Rows from block 7 of a small multi-label audio tagger, named by matrix and row number. Rows with one number belong to one neuron. Each number is 128 + 24 x the weight over its row's rms, rounded and kept within 0 to 255. All counts start at 0. Numbers have three digits each.
Before each neuron's rows are labels from the 100 clips, of 14976, where the neuron reaches its largest size: "strongest on" is what is common among them; "peak on" is the class under the peak. Only what is clearly more common there than usual is listed. The data: songs of 200 made-up bird species, synthesised, often over outdoor noise.
# gate: MLP gate (model.blocks.7.mlp.gate.weight, 320x160), inputs 0-159
# fc1: MLP up (model.blocks.7.mlp.fc1.weight, 320x160), inputs 0-159
# fc2: MLP down (model.blocks.7.mlp.fc2.weight, 160x320, transposed), outputs 0-159

strongest on: text has "over"; stream; thin (high-pass); pink noise
peak on: no call
gate.164:109141129095130058148134100121134118159112123147117159141122116129131154101132141139120110117113132141102143171142134138162113202127118130163146093101140130088120144143157134160089132119107126126163107103114150111148159147106137159074120163109156145128112130132178106117105125146165139125172110111123101114140116138122065124164140131140150124181095081145116095127126126157110114132113096147137102140146137108143122107079097117114112114158140086205137126118129142135172147122169113
fc1.164:134117118121148104136180118141133141158093179108156100125095132096119120104125125124156145110128094135159119135164077103121102120118124139161119149194118128143112127116138161129108105126076144142155098130128125118082139188095103124108123165110123118116088128096114117106086119100132102159159149107124091107114129087188106119125145109090101128189158155158112111154109110125131138103133146100171179122115154142135126116143089103122126151096130146123147090133131126139136093131124087
fc2.164:114147179126110101121159084153105111122093124086109154162131143142132174114082080120141154162142100128107141098168136112100155144108124071162135137124142150112128115134135107091123093129163120146133102147144128145122073111169109072086125082126111120128112122138117131103099136112156118132141146104130104110088127121138157140148116106121076083129135150115118119075120120119129194104131106115125129121106163112106143137111179126129127163090083152138108125124140111128099120153133098

strongest on: pitch: middle; quiet level; rain; first syllable: downsweep
peak on: downsweep
gate.31:129144144162150127116137140066125113128138119106150125134111150122127135163088141163152092156122133173122137130134138151122129130132151115092090128136112144178117165144152164135142116144123095133177152099162135183132150107150141109127141162133117125147107133165138137144076138086143139104155135157100074142127096098151167126116145155192113137170105124106098137151119138096120131169139112138078113091097137132140116131160145176150148133122089153094140127102186137128126106098121143
fc1.31:155102177129124198130123135108120167152156115121105151142160096132153122146088113128105106131133123121155109122125148137135153148175144126125122111139131177132133151130100104129131097092124081162123148118142131129197153143121111125119122112149083112107162113091147137132160112163134054110129157093116155159117109147148152132116173123140109125118108128109137153138133132164120154141129116129155080155146123180131142154102125100073111104113129056142085141113131148120122143132115099
fc2.31:121139120107144148160132122162142136071107109095147111126100133101147128119127081110143155128171133112099118079146134088164151119134116123105086125101120110144130108183110126154101107125156114125129128087157104158130142113114144151114101105129132094143110136105125125160175097109144098137091108161115157109126103083153158116105118140146109104133162101156150125120084148105130091172121165128129083101148086130126142101088105160089118108127089110137140137137142124170124086160125181

strongest on: muffled (low-pass); crickets; white noise
peak on: no call
gate.215:152069166134087113128128156144140111111152147150166123112152106097150156142120127144122114177122086132118148115156175111133122135107098145126154177140132126123108137159145090132093157128117131117098121122091154135116116133155092125141139141117148160101135085156146140076127103127141174139137114161122117158124151106120108152095106113150180160171160182110163151151175121159174087118124132115110127098131102107169114113080111156144140112138157147129110097106127120142105158151145127
fc1.215:084131085116144134135106079080082127154150124156172091116156102092102094120173135108102105179147166105103115095106148130150138122163159152125102129135092144146148101124139142150144125127166120134131123151147147141135114099118072120100114093133139153143147130173151168104109127108081102134087132157139097142151112107127131134122111143149128113154098119144155115119095108104130108111108103113138122096169108116133140098163135116130124087118159095118136119076138149149162138152122180
fc2.215:143088120108133143100122117153136122141101143136156146159117154142154071113132145106146155115131149143122121096114088113143139124129081124151101146113163125140125148105103085162134081077163127137106127128130106126123103141131107141135146089180161166127119162132079108134149081100152180150079135168128089158138143100083123085118127133123140138110129108172132138137087157129178144112096158118119148135144112120137136159142159128122114091135137151140132175148148102137108089115082126

strongest on: text has "over"; reverberation; text has "room"; text has "reverberant"
peak on: harsh note
gate.198:128107104129106164121126129151133126115127156126119120158089139107162164088092133162130137079157136132131173142161106191132120119152149130155154135145118119152164076075076119118123107128134154145114139126136101105158146120156138110141142127122160125112121132107140106166137104148119109142117126176157123083118140101143123107098148109134169145157134120106090120135079134113203195103118141112110131131140133156100135129172132133103089156144144108156122125111135105150145149122068136
fc1.198:081151102198137140144121077160156113125111135140109139109101122160074151091128088114125122104129129113162128102145110128143130149137159102119093059151123162139119124145108099124119114097150144148109104145104081132098100103142135111117065095121117161097156153130151101120119117130091103139100152108091139134103138163140134152152111116087126131077120158102140127132115106110137161112085143129117154130144122134131151083137150151105150096082157156113132101129103124135115122142097100
fc2.198:121094105135096135109147148105104145139124122123133141116142088152140118126155100107125116108103122188129129142134156128136098114136131094114095131128099132076167170099126146140149131122151129147176105102123170125140112168125125132146120134113128135175119126100168093121121181122091129083168128148133130100130132160111157131144128145127138115135174099130117138126182100099152092098170111115112144101141149109153133208147092103148081125105091158139126146169104145085112139120143092

strongest on: pitch: middle; harsh note; first syllable: harsh note
peak on: harsh note
gate.112:141155110105122136078131146127109064106136149149123147118134144100096155149141145149144099110142123107173131137125112124130141142166175128135117148119118152156111135174166160121133132115128084106163101115138136105072143136158158138129123131136125063149134142125136124116122119124139125155057138128133116083164126123187151163138119137127105156118141121121134127125103130103134103115110139117081120097123113112127162169128133089158134093114138132082188118170106083143067107137098121
fc1.112:125132175079112175135083116120137170136158085163119070087174129106120118133157128130107150153115151125115127171152131155110119103130138128118125110128105114119123156115092139133149120165134168162087162101167141114163143101109106109141150089125152147117166085123128150137124123124161153132120155119130172158134133135153143111101145145143112135128103143129168109104124118138143127171158105062094105120133102116102125146111138117089157142095103135161160080118101152142129148145126083
fc2.112:067121128086122142110113114118195084121130133159135124117085139132112165150099118101147142077096149139177130136129130153158106103116132141175131113122128140148126173146162136115116132094133133156109117112131119137115124126117138105151129125097113138096162136106103126160088120150169150163104128168144122117129120108107083120127113140114124150133146160156088134155142129181118127142125117138093146138160084066130111111130116069148139129100152149128110183108102148152147093081129106

strongest on: harsh note; pitch: high
peak on: harsh note
gate.127:123149124096156106120104132126129139117147122110126126153078132081171116115140151132103128153152135081158118150121189090082111120158128133117149157115119142119165166096121113118165109120157115129134107138153082141146142161134094133109137110155150110131148135190118175099143119129122181150141167129194113141124138121115136103110142144110104105135127102106116149095051115150149114146146168094160125123134130099183108108162142115155146134142117113096119116144145094132128143138098146
fc1.127:106091139152131170138143142118090165153161134137123149150136116129176133119161135145116123121155122142109130150095142177115156083108158152093193162089105104122134188130124131166088177135128147098130124115147125150151114090140097092125106107080135135137164121115114100104105108159104164151109131122119098167150126136141096127092123109130139128172139134149134138130124104150162142104156142155135106146156162144093172149132124071159102124146136100148136099138146142142127109106120092
fc2.127:116127145094136124142134118130138150131145123096150159140122103132212139159118108168109162124153131117110126092144088132171085127165132140105146123196153130157126134115134139127118140137110122113134088158114089135168160129097104116096129134139123121104120117096119116141152113123102121119115103156133091110148119175154122158133143151140147126177171094138175121118125167118164097153118153080191106137084125143112147143148167181119134167162113126117122108130137105116108105130101145

strongest on: muffled (low-pass); white noise
peak on: no call
gate.286:154131157136104137067163155105145134124147119102129108156117127145116179114097097142137092089123099100099112104145140149117110160131085114093137175084110125100116094136119130139114152086107113105146135130117130131102116101115129129101132110073148157133099147098105105131071115132175189118126130134081157133108115125139128134135086123140139157145130168120143115129121112146118131121115147151133132153135130101171081134115081160123193172155120094121091109107137139148116156120105148
fc1.286:105117146160160103132112107122165128169062110137172118103115114137114104134145099144140125122092127133099123141114114117138124109109158123124126099113149170133171137117091121088113133131151081106120124104151114158117116096142120110118112161161144108123124184193128141161104120168111141140187109073144096127160096149170125109142145144123125075118111123109147103125122130135100163106170115141134133183150135089130164122151139124121090088107164094112166115105148118130136127123125130
fc2.286:062136128115161141123162116159118145120130161130102109145133158117132091144140155132104113066140144076102175118163103117147128144151117093175107139156142151169155146114111110105093124142154124133116077110143126110090121093135125137141137116105125119152113154161112141148120139100119131134177081121145111098119086118101134132128125129137165101132139093128149106160094158108131161122100111111097144129138119165134101154126121124119134060138159120081130143146153150178173109132124086

strongest on: harsh note; quiet level; first syllable: harsh note
peak on: harsh note
gate.123:156124170134080167081152142109111157101135117149116160118085118100140127101137104114180151104138112121100073150129110110112115178119157121101131177121127139146173157145127110100140132113118151163077085076109137153136096112119107115116115138146143119137086115110107136175122143109098150152116131132087122142139106107100165110117116150114129127119135139152143138090120154126153088137138139150118102166142162137107119137079137099119155097160144125145109100089085088155097131137110115
fc1.123:148088145139117137084127131117143119145178130151095151108100086132126139135171143118140111144117092125115113139086159078155145152151167127100097183103144121162126128122145126155100136119084085123144114130116119137151103139129104157129172127131138158143170113135153120168106136167148155111127165085140091141076124181102147121134131169144129126117115140143112083169131167169082131136132158113123111183139130123138140144160127127117106118113140102088175131125118149120092122134105157
fc2.123:083112166147144155091136127154132140107143114107129173154131138120105160138115170156158140118132147118153148129153154110106128102120114140151163133111132156143108153166146081142130167137145170188132140083153117119132115164122163112090151125140135093172113154167117124127064098140085121153114157144174147141087107154100085112125148140122132139150155098112131120140111157101140149145139084086159153099148139134119173123129111118121160109109097151138113137091113114148109107133085127

strongest on: text has "over"; reverberation; text has "reverberant"; text has "room"
peak on: no call
gate.1:126106134132116152166126079163117138126133150155106127163144145126107172127137094177155155097160108088151161134156167157125087120148129125152162108133153136140111148159195130137135136116104116135144087132114118121108128125122119147063147133144144140117125114166101121112137142143094168111126119118064102130117108142127124164170171155147118103138119117100113102114090144196134156122129117122092155103119099092121120125140132137140170100122107145163121111090101099094121109145098157
fc1.1:136153112112108097131182122137125177138116118120101151159129120135138138166169161142153138145113128134095116155154126134146121140131117108116152125079099148149139130122123119166090098141117136132101132146097172131097158097185112162083174068074129107155127086090126185117125144081117085119117142100128115093164138122123130136134160130139145122142112128103147147154104129159145143139111100092143135141121096133079112114114112064113089149162129125119133116118144104145110132138164140
fc2.1:124138139087149144141171103131102115181127121096132133137117133138198141157154132112128121155171145152133101079099114118128152122119160123117157152102115088080104165134116114112135136155120131092137151165123104099148142109122118133134144124083145140123130086110121096112112133137152142126169103110142139098090129105161150153089145149150092143111119140145184146157060153103125158131144125160119153133085101119112108120128117121130141100114089140138172114114087085143096123125179130

strongest on: harsh note; first syllable: harsh note
peak on: harsh note
gate.186:106117139113122164124104161155138140072126158142110104139081131154135146140103140149136144157145143165184149132123142136130129118153145073113159171110097112111137143071189101099136089122151143149151111126152069100130117175157135111110144184150112117133164122141134113156114107121149139146118117132121162095158105130099147104117095127093108147148126092107144134133110090116161123152145120176105135084136129126096112154136133133132163140155127121170155147132155093108128133175126126
fc1.186:115151137107156148124149127112105119096154132094118166128170133085128140123078116135160147136077108124103108119147093097129138148152109108139113094136151123143146086150105139142107101129163137191157117128165166108129100137120130160117100093140102138126148169106107157144138137124113108125122113083091172107134083145185102190151184092156150093098114147121165117138116104128101117125153160094098151122123130137141155137157118111141115114116138150126139142152162111103112154101128150
fc2.186:129133157099170138143163126158104095101128127108116054127126126151115121148113143109155155123101150093178147168136120111140141142158145135136138137108111140152143153172118143111111130125141130167159136152115150138150136111121131148169167120130119162148165112127106142184173154122121118171109154147130096113103109092166100166146149126181139142157129149142059162138134173120136160119174119163085126123126103100127127121148139085179132130146138108139131169096127130148134135145120139

strongest on: text has "over"; wind; high song
peak on: no call
gate.57:119122124100067066162059148108112099113129125165103136148157111153108084154159131142113120138118135090123120135118103103154121076130155182092145141137084151155129122125082094113115154122140124077114082117132119102123180104116111107123137127149102151127145093131132161116104079123125106150148122126123121155184126148122109176122138109106132136139169135122120131094098138155138142134127118123160106125141085092153146144117133145125110128152145126145153108130105110129181110112129088
fc1.57:131155176075104099126128147119138134134144085105132138113165185136140140159116149109176118091118077169143174109120135162143121112158131076119150143098099121074129193172148113146132147110139128139095143132150100104100153113140162147132145165112128146116117080166157135119135075168149125151144136126121113142105122089102123127135126159126123147134127116119132114129131120132138073106123122152126116091131148125153148120101097149142164092151134091162108138108126107106174136150144127
fc2.57:163124087158143151136108174106135105121100112122151091135145116155162116155159122097125099114143182118125084108137100132165137116134102124120132115103141143105085152137142146177115120112137134168124126109112135152142112119172155124141111114146072140152139154136120141123165122137149169155109105193107129158110154115106160120122128143111172135095158102128148121177101141104161105147139090117104179101164129144141090126156151145093119113145121114111122094174147136095166113095104130

strongest on: text has "over"; rain; dip; thin (high-pass)
peak on: dip
gate.40:113145171128077091160102117174117130127175129136110126144098146162132070137110091137182148121172166132111136122107129134141152105101138139108131133114114105136089134116147168099168119109154109135137149121134093119156104118155138154096130112081069107103145176098113106094131094111128139109104139121090129092114097123105109081128139128169146179153138129130145152160090107145143137165129149152116139185140118150115145140094124145135112127141121100152139112113134168125162152136113114
fc1.40:151146115117095111149136130103150100128148130152116160105134114092096122144054159078133094109139139155142129122081128131139147149092101099139106082140097157102112122093145120152158145102127152134154133134067145111155123146129133135181127191102105144148122098112146123121124159099110120062141121125118150121089087105096113127164135182149115114113149100168098132176125119148143136134158168118123116132116142132103120100115148144111161147131168129150111153109085130120128141125116130
fc2.40:121113116143157098139095143111083167142155162116085106137084096157160128111101147111107145124082138136123154130120135099151171159076099099144147144152111132158135154137128117129134128137118092117097137097119105117132151103099147108118120161127105131126094136147120136094159125192167118126165088159120144101105111087056102121123100154154112150095109102159111135094112106141100128116141121143127134176124112108138105138086132093117124082139150107122123108154115133161126100101164107